config.toml
vocab_size = 41
encoder_layer_scale_init = 0.1
encoder_drop_path = 0.05
fusion = "prefix"
orthogonalizer = "newton_schulz_5"
steps = 12800
adamw_weight_decay_other_params = 0
Rows from block 7 of the audio encoder of a small encoder-decoder audio transcriber, named by matrix and row number. Rows with one number belong to one neuron. Each number is 128 + 32 x the weight over its row's rms, rounded and kept within 0 to 255. All counts start at 0.
After each neuron's rows are labels from the 100 clips, of 14976, where the neuron reaches its highest value: "peak on" is the class under the peak; "responds to" is what is common among them. Only what is clearly more common there than usual is listed. The data: Morse code for random letters and digits, with fading, noise and interfering tones.
# fc1: MLP up (encoder.blocks.7.mlp.fc1.weight, 1024x512), inputs 128-255
# fc2: MLP down (encoder.blocks.7.mlp.fc2.weight, 512x1024, transposed), outputs 128-255

fc1.28 [128 126  33  86 127 128 128 128  94  80 128 102 128 134  72 162 128 128 128 122 128 128 128 128 128 128 128  73 147 128 128 128 120 128 128 128  54 128 179 140 112 128  92 128 128 102 128 168 128 128 128 128 178 128 169 128 128 122 175 128 128 128 128  88 217 128 128  60 128 128 101 128 128 128 128 128 128 128 128  52 128 128 193 124 128 128  85 214 128 111 141 128 223 128 128 128 106 128 128 128 128 152  77 162 183 128 124 186 128 128 196 128 128 128 128 128  73 158 128  87 128 128 125 159 106 128 126 209]
fc2.28 [205 128 128  62 101 178 128 128 151  84 158 128 128 139  23 128 158 158 128 128 128  75 128 128 129 128 128 128 128 103  79 148 180  87 102 128 128 139 128 125 178 152 128 128 128 128 128 177 128 128 128 140 128 112 106 204 128 128 128 128 128 128 128 128 128 128 128 128 128 133 128 128 143 185  32 110 128  76 128 128 128 128 132 128 147 132 206 199 128 128  65 128 128 128 128  71 128 128 128 128 112 168  75 128 128 133 128 229 162  60 128 111 131 128 172 105 128  48  88 128  76  80  77  92 225  76 137 128]
peak on: the character "a"
responds to: the character "a"; speed: fast

fc1.25 [128  52 151 128 128 128  71 211  62  96  82 128 111 128 103 128 159  99 109 128  97 128 216 128 194 152 128 128  73  44 164  80 128 128  89 167  77 139 128 129 115 128  91 165 128 170 128 128 128  87 143 129 128  48 108  68 128 100 128 128  82 128 128 168 135 128 128 128 128 210 128 179 174 128  88 128 128 108 128  82 106  64 128 128 128 183 128 194 128 195 188 188 128  83 108 128  98  84 121 128 215 145  75 128 133 103 184 123 155 112 128 128  69 146 208 155 128 184 128 126 128 128 179 128 135 128 106  97]
fc2.25 [ 83 128 128 128 124 100  58 128 128 165 179  86 120  18 128  22 143 171 122 128 128 182 200  92 128 128 128 205 128  91 117 165 122 128  97 128 128  89 178 117 128 142  97  88 128  38 165 128 169 128 150 128 181 128 139 122 128 128 128 152 128 149  53 102 128 186 186 128  98 128 192 104 223 128 128 128 128 136 128 128 128 111 105 128 128 128 172 128 128 104 104  83  76 128 115 128 153 128 128 110 134 128 128 128 103 163 128 128 128 128 100 128 128 140 161 128 128 128 122 180 128 179  73 128 128 128 128 128]
peak on: the character "7"
responds to: speed: fast; the character "7"; the character "q"

fc1.451 [128 128 128 128 128 140 151 128 128 128 128 128 128 164 128 128 112 153 128 128  78 128 137 128 118 128 128 186 128 128 179 128  73 147  88 103 128  79  85  34 128 128 128 189 157 128 140 169 173  84 114 128 128 128  52 128 128  68 128 102 128 128 128 134 104 232 128 128 128 128  77 128 128  80 128 128 128 128 128 128 128 128 128  88 128 128 132  42 128  87 115 128 128 128  92 134 128 128 138 155 199 149 128 128 128 169  38  63 128  40 128 125  77 128 123 128  38 128 128 128 128 128 128 128 128  82  50 128]
fc2.451 [128 147 128 204 115  56 109 144 128 136 128 139 128 128 128  93  78 152 226 128 155 165  57  82 156 128 128 182 190 128  81 128 138  84 128  70 102 134 140 132 128 145 120 128  90 128 128  84  77 138 128 128 128  71 158 128 147 128 128 128 128 133  59 128 107  42 153 169 128  82 128 128 128  57 128 128 180  72  78  81 128 138 205 128 128  83 128 128  98 128 128  71 128 128 205 114 134  97 175 128 128 108 208 128 133 145 174 128 128  67 128 128 128 128 163 168 128 128 196 109 160 113 107 128 128  77  80  71]
peak on: gap
responds to: mains hum

fc1.158 [ 79 128 121 178 198 128 128 101  64 128  99 125  98 156 128 128 159 181  78  96 119 136 128 128 128 119  65 128  56 193  68 128 128 128 133 128 166 157 169 206 171 128 184 128 128 128 128 128  83 128 128 129 128 128 148 128 128 128 128 193 128 166 128 148  56 128 128 145 200 157 128 128 128 128  82 159 128  71 106  90 165  68  62 128 129 128 108 120  93 128 128  75  86 128 123 128 128 141 104 128 128 120 151 123 128 159 128 241 128 128 128 170 165 145 128 128 128 160  79 128  77  87 159 128 128 168 128 128]
fc2.158 [128 122 128 128 194 128 128 128 128 128 128 128 128 190 128 128  80 128 155 174  81 141 194 118  96 128 128 128 130 128 128 134 128 128 128  80  87 128 110  89  52  79 128 135 128  90  55 105 128 163 158 128  56 141 114  93 128 150 128  83 128 128 128 128 178 128  78 128 172 128 128 165 128 143 128 128 168 124  79 128 135  41 132 128 128 118 182 128 131  84 146 128 163 136 128 128 128 100 164  80 109 126 113 128 128 200  55 171 152  60 179 145 128 128  87 128 128 128 128  74 128 128 128  61  94 128 244 128]
peak on: the character "3"
responds to: speed: fast; the character "3"; the character "4"

fc1.733 [ 56 128 128 128  55 128 128 128 128 128  74 128 128 128 159 128 128  95 128 123 128 145 154 128 160  90 182 128 188 128 224 128 128  58 177 172 128 128  90  83 133 191 181 108 128 128  97  65 128 128  77 128 154 101 128 156 128 128 128 152 122 125 128  92 148 128 128 128 128 131  60 128 184  58 128 144 220 128 128 128 128 103 128 128 134 128 134 128 128 174 128 106 128 133 197 115  80 184 128 160 151 128 140 128 121 128 128 128 128 142 128 130 159 128 128 128 136  81  79 128 100 128 128 183  95 128 187 204]
fc2.733 [128 128 128  75 120 162 128 128 128 181 126 128 121 123 215 175 140 128 118 114 128 128 196 172 183 128 174 120 162 169 128 128 119 128  89 154  79 205 148 164 182 128 118 128 135 113 128  54 185 205 128 128 195 128  87 128 113 228 128 102 128 128  95  67 124 128  97 138 128 138 128 128  94 128  58 176 133 117 128 128 125 128 128 110  56 128  45 137 128 149 128 128  61 128 123 128 128 149 227 112  83 170 128 126 128 123 128  81 128 128 128 115 159 168 134 112 165  72  95 124 128 160 128 128 138 113 133 128]
peak on: the character "5"
responds to: speed: medium; the character "5"

fc1.539 [128  92 128 128 128 128 128  98 105 128 128 128 128 128 128  64 128 128 128 128 126 124 128 128 128 128 128 128 128 128 149 150  96 169 177 128 128 128 128 147  67 128 148 185 130 175 128 190 113 137  65 128 145 128  48 128 128 128 128 128 100 106 127 128 128 184 122 120 128 128 128 123 130 128 128 128 128 239  98 128 128 128 128 188 128 128  76 128 171 128 128 128 114 128 128 178 108 135 128 128 104 128 128 128 109 128 128 126 128 128  43  97 128  95 128 128 128 128 128 132 182 128 128 171  47 141 128 128]
fc2.539 [128 128  22 128  88  98 128 128 128 128 128  79 104 112 128 128 115 103 128 128 105 128 115 128 141 128  79 124 118  69 128 190 175  60 165 128 128 109 128 128 128 139 137 128 128  75 185 132 155 104 117 128 128  60 128 128 128 128 104 172 185 128 109 109 128 128 128 170 128 185 128 176  66 105  84 128 179 128 128 125 128 110 137  92  92 128  18 128 128 145  48 128 128 128 128  51 128  55  93  57 128 128  69 128  89 211 195 148 123 128 117 173 157 126 100 168 142  88  83 101 192 128  90 128 158 128  31  46]
peak on: the character "i"
responds to: speed: slow; the character "i"

fc1.84 [128 128 134 118 165 147 128 128 128  78 128 128  70 128 162 170 128 144 176 128 128 128 128 128 104  55  82 128 128 114 154 128 128 128 128 128 128 128 112 128  80 128 199 128 128 128 154 180 128 184 138  86 204 152  93  81 171 107  74 179 128 138  60 128  86  62 128 128 128 128 128 128 178 140 120  39 128 161 128 128 152 158 199  55 128 128 164 128 118 123 128 128 128 126 128 128 128 150 128 128  61 119  98 107 128 128 144 128 117 128  81 118 198 128 128 128 183 128 128 176 128 128 186 128 128 128 128 234]
fc2.84 [128 193 162 141 140 128 104 146 128 143 128 128 107 127 128 190 155 107 128 146 128 128 128 128 128 128 128 142 128  87 128  66  85 118 128 128 127  76  86 111 164 215 128 128 150 128  81 128 128  88 128 128 128 131  84 132 128 128 107 128  70 160 106  78 101 128 100 128 128 128 128 128 142 175 128 128 113  98 100 128 128 128 128  48 128 128  95 155 255 105 115 128 128 165  93 128 128 128 128 128 136 127 136 128 169 175  67 128 128  82 128 128 128 128 128 128 134  37 135 128 128 128 128 187 200  50 142 103]
peak on: the character "i"
responds to: speed: medium; the character "i"; the character "n"

fc1.414 [128  39  92 128 128 128 152 119 128 128  56 128 128 112 124 128 115 202 128 128 148 128   1 128 128 109 128 128 128  97 128 168 152  79  70 101  94 128 128 119 106 128 187 151 128 128 128 128 128 128 136  71 128 134 128 128 128  58 128 128 128 135 153 128 128 128 228 135 128 128 128 150  99 128 128 195 145 128 190  87 128 204 128 128  72  68 128  37 128 116 128 128 185 128 130 146 131  77 106 128 128 128  62 239 120 173 116 128 128  77 128 142 171 205 118  96 128 165 128 173 119 128 128 125 128 150 166 128]
fc2.414 [128 128 128 128  52 122 128 105 128 128 128 128 128 128 128 128  83 147 128  70 171 128 128 128 119 128 128 128  85 107 128 166  71 128 128 123 128 128 128 113 128 128  99 128 115 128 128 187 128 128  98  76  76 128 128 128 104 128 128 128 184  76 128 155 127 128 128 102 128 128 198 128  91 128 128 177 128 180 173 136  64  88 138 122 128 130 166 128 128 128 128 128 128 109  54 159 209 154 128 128  75  70 128  87 175 128 128 128 128 128 128 128 137 128 104 164 128 128 128 128  57 148 128 107 163 128 128 128]
peak on: the character "e"
responds to: the character "e"; first character: e

fc1.560 [128 128  32 128 115 128 128 132 128 128 128 128 128 128 128 128  93 128 142 128 128 128 128 128 128 162  97  98 128 190  90 104 149 100 128 128 103 128 154 151 128 128 128 203 183 153 128 128 130  93 163 128  98 128  79 128  82  53 128 100  22 128 104 158 128  99 128 179 128 128 128 161 128  51 128 128 128  76 128 128 128 163 128 211 121 128 128 128 168 104 128  81 128 128 128  79 128 128 128  83  69 128  38 117 178  83 128 128 156 128 181 128  85 128 128 128 128 128 128 149 128 128  38 128  69 140 129 203]
fc2.560 [128 128 134 128 128  83 146 128 117 128 128 128 128 128 128 128 128  73  88 128 180 160 152 155 128  85 169 128 128 128 128 134 128 229 128 128  90 107 128 175  63  91 128  39 128 128 128 128  96 186 128 128 128 170 195 110 158 128 128 128 128 109  70 132 128 128 128 109  20 107 128 128 128 165 161  90 140 128 128 161 128 157 128 128 128 128  92 127  93 109 134 186 128 128 164 128 139 100 128 179 140  84 188 128 128 128 128  72  70 128 128 187 143 128 128 128 166 128 128 128 163 189  95 172 128 155 128 202]
peak on: the character "7"
responds to: speed: fast; the character "7"

fc1.214 [128 128 114 135 135 128 149  84 128 111 128 163 128 126 128 128 173 128 108  34 178 169 128 128 120 163 128 163 128 128 173 128 128 128 163 116  36 128 178 117  46 128 128 128 128 155 128 225 108  71 128 128 137  51 113 128 128  63 128 138 128 128 100  45 128 119 128 128 128 128 112 128  97 128 170 181 226 128 128 101 185 128 128 128  90 128  93 128 155  85  86  56 130 128 213 128 128 128  86  89 160 146  71 128 128 189 128 104 158 128  49 176 128 153 128  45  98 179 162 128 128 164 128 128 105 128 128 128]
fc2.214 [128 128 127 128  90 128 154 181 128 128 128 128 140 175 128 164 143 128 110 167 128 158  80 128 128  88 128 128 128 128 128 128 128 184 128 128  75  62 193 128 151 115  80 128 128  89 128 158 128 128 107 134 128 116 128 127  68  35 128 128 171 128 128 128 128 109 136 128 128 128 127 128 138 109 186 128 128 128 128 128 128 128  94 178 128  68 222 128 128 128 136 128  29 104 128  74 128 128 128 128 128 128 154 135 156 128 161 128 128 236 128 128 128  97 186 128 128 128 128 128 189 214  56 113 145 128 142  13]
peak on: the character "a"
responds to: speed: fast; mains hum; the character "a"; the character "w"

fc1.541 [ 82 128 180  94  87  87 105 128 128 128 128  87 114 142 128 102 128 128 139 219 184 112  97 128 128 105 128  91 128 128 128 149 128 128 128  76 128 186 128 114 128 179 134 128 172  29 128 128 164 113 128 128 197  70 128 185 128 128  69 211 128 128 128 128 111 128 128 128 170 128 129 128 128 114 151 128 210 128 128 128 128 128 126 128 185 128 128 127 128 128   0 128 128 128  66 128 128 128 128 182 167 128  77  99  97  77 111 128 122 128 185 128 128  78 128 144 128 128 154 128 114 195 128 141 175 128 197 134]
fc2.541 [ 83 128 150 125 128 128 198 128 106 128  97 128 128 121 128 128 128  98 142  63 141 128 119 128 104 128 185  63 128 128 128 138 128 140 162 128  92 208 128 132 240 128  62 207 128 140  75 128 128 128 128  44 128 116 128 179 128 104 128 128 124 128 130 128 202 128 128 183 128 111 123  81 128 128  54 128 128 128  23  86 128 128 128 128 128 142  62 152 128 128 125 190 128  96  24   3 128 128 114 128 106 128 128 161 128  39 159 111 128 128  85 128 128 128 121 128 165 128 128 128 129 111 128 126 128 124 150 128]
peak on: the character "t"
responds to: speed: slow; reverberation; the character "t"

fc1.276 [173 125 183 128 128 168  79  98 128 148 128  84 128 128 128 215  50  79 128 128 128 160 128  83 150 199 128 152 128 112 128 128 128 128 128 128 164 128 128 128 128 128 128 168 128  88 128 128 122  35 121 128 128 128 128 198 128 111 128 200 146 128 122 128 128 128 128 128 128 150 128  26  81 128 128 128 182 192 128 128 128 128  52 106 103 128 110 128 195 128 185 128  90 120  66 191 128 133 128 170 184 128 128 164 235 117 128 112 145 128  36 138 128 128 128 165  93 159  74 140 128 128 128 128 128  77 128 190]
fc2.276 [128 128  71 109 107 114 128 128 128  62 101 146 128 128 128 187  55 130 128  63 128  48 128 128 120 128 128 128  85 128  84  84 128 128 128 150 157 128 146 103 128  63 128   7 201 194 151 128 128 128  67 193  97  78 128 128 128 128 105  61 155 128  55 128 128 128 163 134 128  85  57 138 128 128  78 130 158 181 128 128 128  83 170 128 123 151 198  90  12 128 128 124  62 126 128 128 130 128 159  86 128 128 207 147 128 128 213   6 128 128 128 128 128 128  85 128  78  90 117 128 128 128 128 175  92 128 128 128]
peak on: the character "5"; the character "4"
responds to: speed: fast; the character "5"; the character "4"; the character "6"

fc1.411 [167 151 111 125 128 117  85 128 128 128 128 157 113 191 138 166 128 117 126 128 209 128 128 128 128 128 128  66  91  58 128 128 128 128 194 128 128 110 133 128 128 124 128 128 242 133 142  70 128 128 128 128 128 128 142 128 142 185 128 128 128 159 128 101  55  61 102 128 128 140 100 181 168  83 128 128  78 128  85 128 128  79 159 120 105 128 128 191  83  68 128 169 128 128 141 128 128 168 128 140  90 128  95 153 128 165 171 128 128 101 115  79 159 182 128 128 128 128 171 128 128 161  78 197 154 128  85 117]
fc2.411 [192 128 128 128 127  85 128 171  96 128 128 128 112 128 162 168 128 108 128 128  96 128 128 128 128 128 110 197 128 138 128 128 104 128 106 101 194 128 128 155  59 118 187  86  39 201 128  71 122 169 128  66 128 129 153  64  19 128 141 128 128 105 128 128 128 128 128 141 144 128 165 128 184 128 255 128 149 202  75 165 128 128 128 147 128  42 128 130 102  78  56 128 128 128 128 188 128  99 128 128 193 155 113  96 128 163 104 157 128 159 128 128 138  61 149 148 111  78 128 128  89 115 101 128 188 109 132 167]
peak on: the character "6"
responds to: pink noise; the character "6"

fc1.678 [128 128 128 191 181 102 128 184 128 128 128  98  91  70 143 128 128  55  74 128 128 128 128 128 128 128 128 187 125 128 150 128 128 128 128  22  28 128 122 217  47 103 205 128 106  77 128 176 128  99 104 170 205 128 128 128 128 128 128 128 128 128 128 128 128 116 128 145 125 154 128 128 128 103 128 135 128 138 123 128 128 192 128 128 128 128 128 128 119 139 128  62 128 192 128 128 137 128 147 154 172  61 190 128 128 128 128 128 128 128 128 128 128 150 142 134 220 143 128 128 128 169 106 128 201 128  95 128]
fc2.678 [ 71 128  81 152 128 128 146  44  89 128 128  89 128 128  93 128 128 113 178 128 119  73 108  64  78 157 128 174 128 111 198 108 181  82 106 128 163 141 128 156 128 128 140 150 145 211  92  98 129 128 128 128 173 128 128 128 128 127 128  82 128 150 128 113 103 175 106  92 128 136 128 128 128 154 165 128 166 128 125 148 128 128 197 128  75 128 128 130 167 128 128 128 128  82 139 111 128 126 128 102 128 138 128 128 128 128 150  95  59 128 128 128 128 128 174 109 128 150 128 203  26 128 110 109 239 128  35 167]
peak on: the character "i"
responds to: reverberation; mains hum; the character "i"

fc1.239 [186 128  88 128 128 128 128  99  89 128 144 128 147 195  72 146 161 185 128  56 128 128 128 128 128 191 128 128 180 176 128 128 162 128   1 128 162 100 128  98 128 128 107 128 128 128 128  83 128 135 128 128 145 185 128 142 135 128 128 128 128 197 128 128 128 128 128 128 128 233  49 191 128 172  95 101 169 137 128 218  38 152 116 145 132  99 128 128 128 128 128  31 161 128 136 128 128 109 165 133  95  65  79 128 131  52 217 128 128 189 128 128  92 128 128 128 123 128 183 128 128  83 128 128 128 133 148 128]
fc2.239 [190 172 128 128 185 128 128 128 147 128 163 128  69 157 164 205 108  79 128 128 128 133 127 128 128 128 128 128 128 145 154 128 195 128 157 128 121 128 168 128  76 128 211 188 101 128 128 114 128 208 127 151 128 128 107 128 128 184 128 121 128 128 128 148  14 128  77 128 126 128 130 128 128  77 128 128  86  66 138  93 128 128  88 140 115 128 148 128 154 138 128 245  78 128 167 128 128 128 128  66 128 222 140 128 128  89 128 128  79  99 162  78 128 173 128 128 128  99 128 128 128 115 128  85 116  64 128 128]
peak on: gap
responds to: pink noise; clipping

fc1.132 [128 113 193 128 149 128 128 128 128  56  38 128  70 128 128 141 128 151 128 128 128 129 128 112 170 128 128 158 111 128 178  71 128 128 128  59 143 160 197 128 128  82 128 171 113 128  88 150 128 128 127 121 128  40 128  87 128 126 128 128 192 128 128 128 128  29 234 144 101  29 128  87 219 111 128 205  74 218 128 186 172 128  71 128 137 101  86 132 147 127  79 128 119 128  64 128 128 133 128 128 128  96  96 127 128  89  60 189 154 128 159 128 128 116 128 128 128 134 145 158 150 128 128  53 128 171  78 132]
fc2.132 [200 211 161 188 128 155  92 202  53 128  77 128 198  79  64 169 169 108 128 127  64 128  84  45 128 170 179 160 161 128 128 117 128 128 128 128  88 140 128 138 137 107 169 128 128 148 128 199  96  64 128 180  65 130 167 128  86 128 110  91 116 134 148 128 128 128 128 128  55 128 128  61 128 141 128 152 128 128 128 128 128 128 149  75 128 128 128  64 182 128 128 128  63 143  97 128 168 128  94 128 148  79 128 192 116  64 128 147 146 128 117 112  62 128 128 141 128 128 182 148  99 172 112 128 106 128  71 122]
peak on: the character "e"
responds to: speed: fast; the character "e"

fc1.251 [128 128 128 187 115 105 128 149 128 128 135 128 128 136  74 128 128 128 128 128  70 166 146 170 128 128 128 128  66 128 128 154 128 178 174 128  89 128 128 128 104 128 182 128 113 128 128 128 128 141 128 103 128 128 128 164 128 128 128 151 204 104 155 128  91 166 128  97 128 128 103 116  78 128 121 185 128  98 128  75 128 131 128  67 128 100 106 128 188 152  70 109 128 128 160  89 128  60 105 128  55 128 128 167 128 128 176 128 128 129  66 134 128 128 128 128 128 128 168 128 128 126 128 171 128  80 128 208]
fc2.251 [ 62 129 176 128  85 128 128  51  96 128 128  87 128   9 128 128 131 128 127 107 103  92 128 128 136 128  82 217 116 128 134 111 154 101 155 167 128 143  88 128 114 128 128 128 128 128 128 156  89 144 128 102  42 177 128 128 138 128 128 128  98 128 174 128 128  79 176 205 128 128 204 128 128 128 128 183 128 130 128 125 128 128 114 128  66 128 128  70 161 128 110 178 128 128 198 128 204 128 190 162 128 128 128 103 128 153  98 128 128 128 161 128 128 186 207 116 100 128 128 128 128 128 128 128 118 128 128  82]
peak on: the character "i"
responds to: speed: fast; the character "i"

fc1.655 [ 90 128 128 214  72 128 128 128 128 128 160 128 190  55  81 128 128 128  33 134 204 121 167 119  61 121 128  58 128 151  47 107  75 128 128 128 119  84 107 129 128 128 153 128 128 132  96 125 125 128 135 128 128 109 128 138 128 128 128 128 128 128 128  89 128 128 167 119 128 128 142  52 128 128 160 104 128 126 128 128 128 128 122 140 128 128 105 128 128 128 157  95  86 128 203 128 128  69 147 117  93 128  87 157 184 120  85 227 128 128 134 128 128 128 128 128  69 128 128 128 234 128 128 128 156 217 161  83]
fc2.655 [  3 128 128 128 128 128 128 128 128 128 128 128 128  45 128 101 128 128 124 128 151 128 139 182 123 128  63 139 128 128 127 128 128 128 128 128 113 157 144 166 164 105 140 128 128 128 128 128 128 128 128 128 128 128 106 136 128 110 128 183 128 136  78 101 128  73  61 130 128 128 107 157  73 126 182 128 128 143 128 130 141 128 128 128 164 128 104 163  97 128  47 128  96 128 138  92 121 167  95 128  33 147 128 128 128 128 219 150 163 128 159 128 200 128 123 128  75  77 128 135 128 160 128 128  65 145 128 128]
peak on: gap
responds to: quiet level; rumble

fc1.716 [128 211 128 201 128 128 160 128 128  97  75 128 128 128 128 128 174 109 119 128 128 170 152 128  97 128 128 128 128 109 136 110 123 128  92 128 169 174 128 128 128  87 105 128 128 128 128 128 116 128 128 128 128 115 128 128 112  20 164 128 161 196 128 128 101 149 128 128  74 113  55 128 161  82 128  58 118 140 179  71  72 100 132  91 112 128 128 155 128 128 158 171 128 170 128 112 200  63 128 128 127 128 128 162 128  83 128 128 140 100 128 128 188 128 171 170  87 128 128 128 128 128 128 197 128 159 128 128]
fc2.716 [128 128 128 174 128 128 128 128 211 128 128 229 128  79 128 128 128 128 128 162 128 128 128 128 128 128 180 143 128 128 128 128 128 128 164  40 128 128 128 128 116 128 166  99 182 151 128  75 128 128 122 143 128 128 131 128 128 102 170 177 160  80 147 158 128 211 145 128 128 176 128 128 128 128  84 153  93 128 128 164 128 128 161 158 171 128 128 128 128 128 128 113 128 128 128 128 139 128 128 138 109 128 128 137  98 128 128 128 128 128 177 154 128  87 128 128 128 128 128 128 128 162 128 128 128  29 128 128]
peak on: the character "e"
responds to: the character "e"; reverberation

fc1.529 [128 128 128 128 157 171 128 128 128  79  90 183  74 128 148  85 190 128 149 128 100 209 128  74 128 159  69 128 128 128 161 213 128 128 128 128 111 128 128 159 128 128 124 128  98 128 152 156 128 133 167 192 128 128 242 128 125 224 127 128 158 156 128 138  54 128 132 128 209 232 128  71 182 128  85  82  50 131 128 151 128 128 213 128 230 128 128 179 128 136 128 205 155 110 101 128  93 128 128 176 128 128 144 128 128 128 128 154 137  86 128 128 128 128 118 128 128 128 102 139 148 128  21 128 128 128 128 128]
fc2.529 [ 41 128 198 128 128 128 190  96 162 128 189 128 128 143 128 128  87 128 128  68 128 128 233  71 128 189 113 100 163 128 209 128 111 216 145 165 134  74 158 128 128 128 128  67 128 128  79 144 124 128 128 128  83 158 128 149 108 203 128  72 128  64 198 133  91 128  41 101 128 128 134 124 128 128 128 128 128 128 196 128  81 103 128 128 105  94 128 121 115 187 128 128 128 141 128 142 128 128 128  53  75  52 128 129 128 128 106 128 158 128  49 128 154 103 128 128 209 128 128  80 128 115 128 128 152 128 152 128]
peak on: gap
responds to: reverberation

fc1.430 [128 128 128 128 195 128 150  91  40 128 128 128 128 128 168 128 128 144 121 128 137 121 128 128 135  83 128 177 209 128 108 128 169 128 128 128  73  74 128 162  81 128 128 128 128  93 128 128 128 128 128  69 128 128 136 177 128 137 166 113 128 168 128 128  82 128 128 154  59 128 156  89 124 128 128 155 116 128 128 128 129 128 128 172 128 151 185 128 128 128 128  99 128 128 128 128  81 158  91 128 162 203 154 128 128 162 143 128 129 129 149 168 128 128 255 128 128 123  95 128 118 141 128 110 128 130 109 118]
fc2.430 [ 92 183 128 128 128 128 128 201 128 154 181 128 128 142 113 168  82  88 153 128 211 107 128 144 128 155 173 138 182  79 152 128 128 128 115 147 144 118  94 128 128  54 100 201 142 164 161 128 128 128 146 128 128 183 168 128 119  55 128 128  68 146 128 183  78 128 112 168 128 128 128 128 128 167 212 128  49 128  78 105 128 159 128 108  94 128 128 169 128 128 161 128  94 154 128 115 128 128 128 202 128 238 173 128 163  98 170 128 128 199 110  76 108 127 128 164  81 207 173 117 171 128 139 128 128 189  27 128]
peak on: the character "f"; the character "2"
responds to: speed: fast; the character "f"; the character "2"

fc1.27 [128 128 169 102  67 155 128 128 135 102 128 132 128 128 117 100 182 128 128 128 128 128 128 109 206 128 167  74 128 128 128  91 184 128  52 128  89 109  89 128  95 128 167 153 101 128 209 128 128 113  95 128  80 107  67 128 128 160 167 128 152 128 128  90 104  69 128 128 128 128 128 128 128 128 128 224  67 128 136 154 128 165  92  89 128 145 128 114 128 202 195 209 108 120 173 128 149 128 104 128 128 203 128  76 128 128 128 202 160  78 128 128 159 128 196 128 177 100 128 128 123 128 182 128 128 128  99 128]
fc2.27 [183 128 128 128 128  97  96 128 128  85 128 128 209 146 151 128 159 128  60 103 128 128 106 128  61 128 128 128 128 128 128  76  87 128 136 128 128 128 128 128 128 128 170 128 128 128  84 108 117 128 128 128 177 142 183  88 128 128 128 149 128 128 128 128 128 128 128 128 102 128 137 155 128  84 128 182  51 128 128 128 128 128 128 128  71 128 128  85 128 147 128  39 135 128 128 128 128 165 183 128 152 156 127 128 163 175 105 117 128 165 128 128 198   9 110  96 135 128 128 128  93  52 128  62 201 128 128 151]
peak on: the character "3"
responds to: speed: fast; the character "3"

fc1.290 [128 129 151 185 128 128 128 139 128 128 149 128 128 121 128 128 156 147 128 155 128 128 128 100 128 128 128 174 171 128  88 131 128 172 187  96 128 118 226  94 128 212 128  63 128 128 196 128 121  64 128 202 196  57 128 128 153 128 179 164 147 100 168  69  81 191 119 128 128 128 128 141  75 128 207 128 128 128 128 174 107  11 128 209  85 130 191 189 128 144 128 128 156 143 128 128 128 157 128 128 128 128 128  69 128 209 128 128 128 128  31 142 128 128 128 193 206 128 128  92 128 128 129 128 164  75 128 128]
fc2.290 [122 128 115 128  91 141 128 128 128 121 128 165 132 128 128 198 130  52 128 128 128 128 103  81 124 134 128 128 128 143 128 128 161 128 128 148 128 128 128 134 128 128 128 128 147 128  97 128 128 144 128  59 189  69 176 100 128 128 128 128 128 128 128 128 128 176  87 128 128 128 128 115 152 128 191 128 128 128  80 163 128 128 128 128 100  94 128 128 167 166 128 197 128  75 128 175 128 128 163 128 233 128 143 128 128 128 128 128 128  74 103 130  65 160  95  92 125 128 184  92 149 140 128 128 232  90 131 165]
peak on: the character "a"
responds to: speed: fast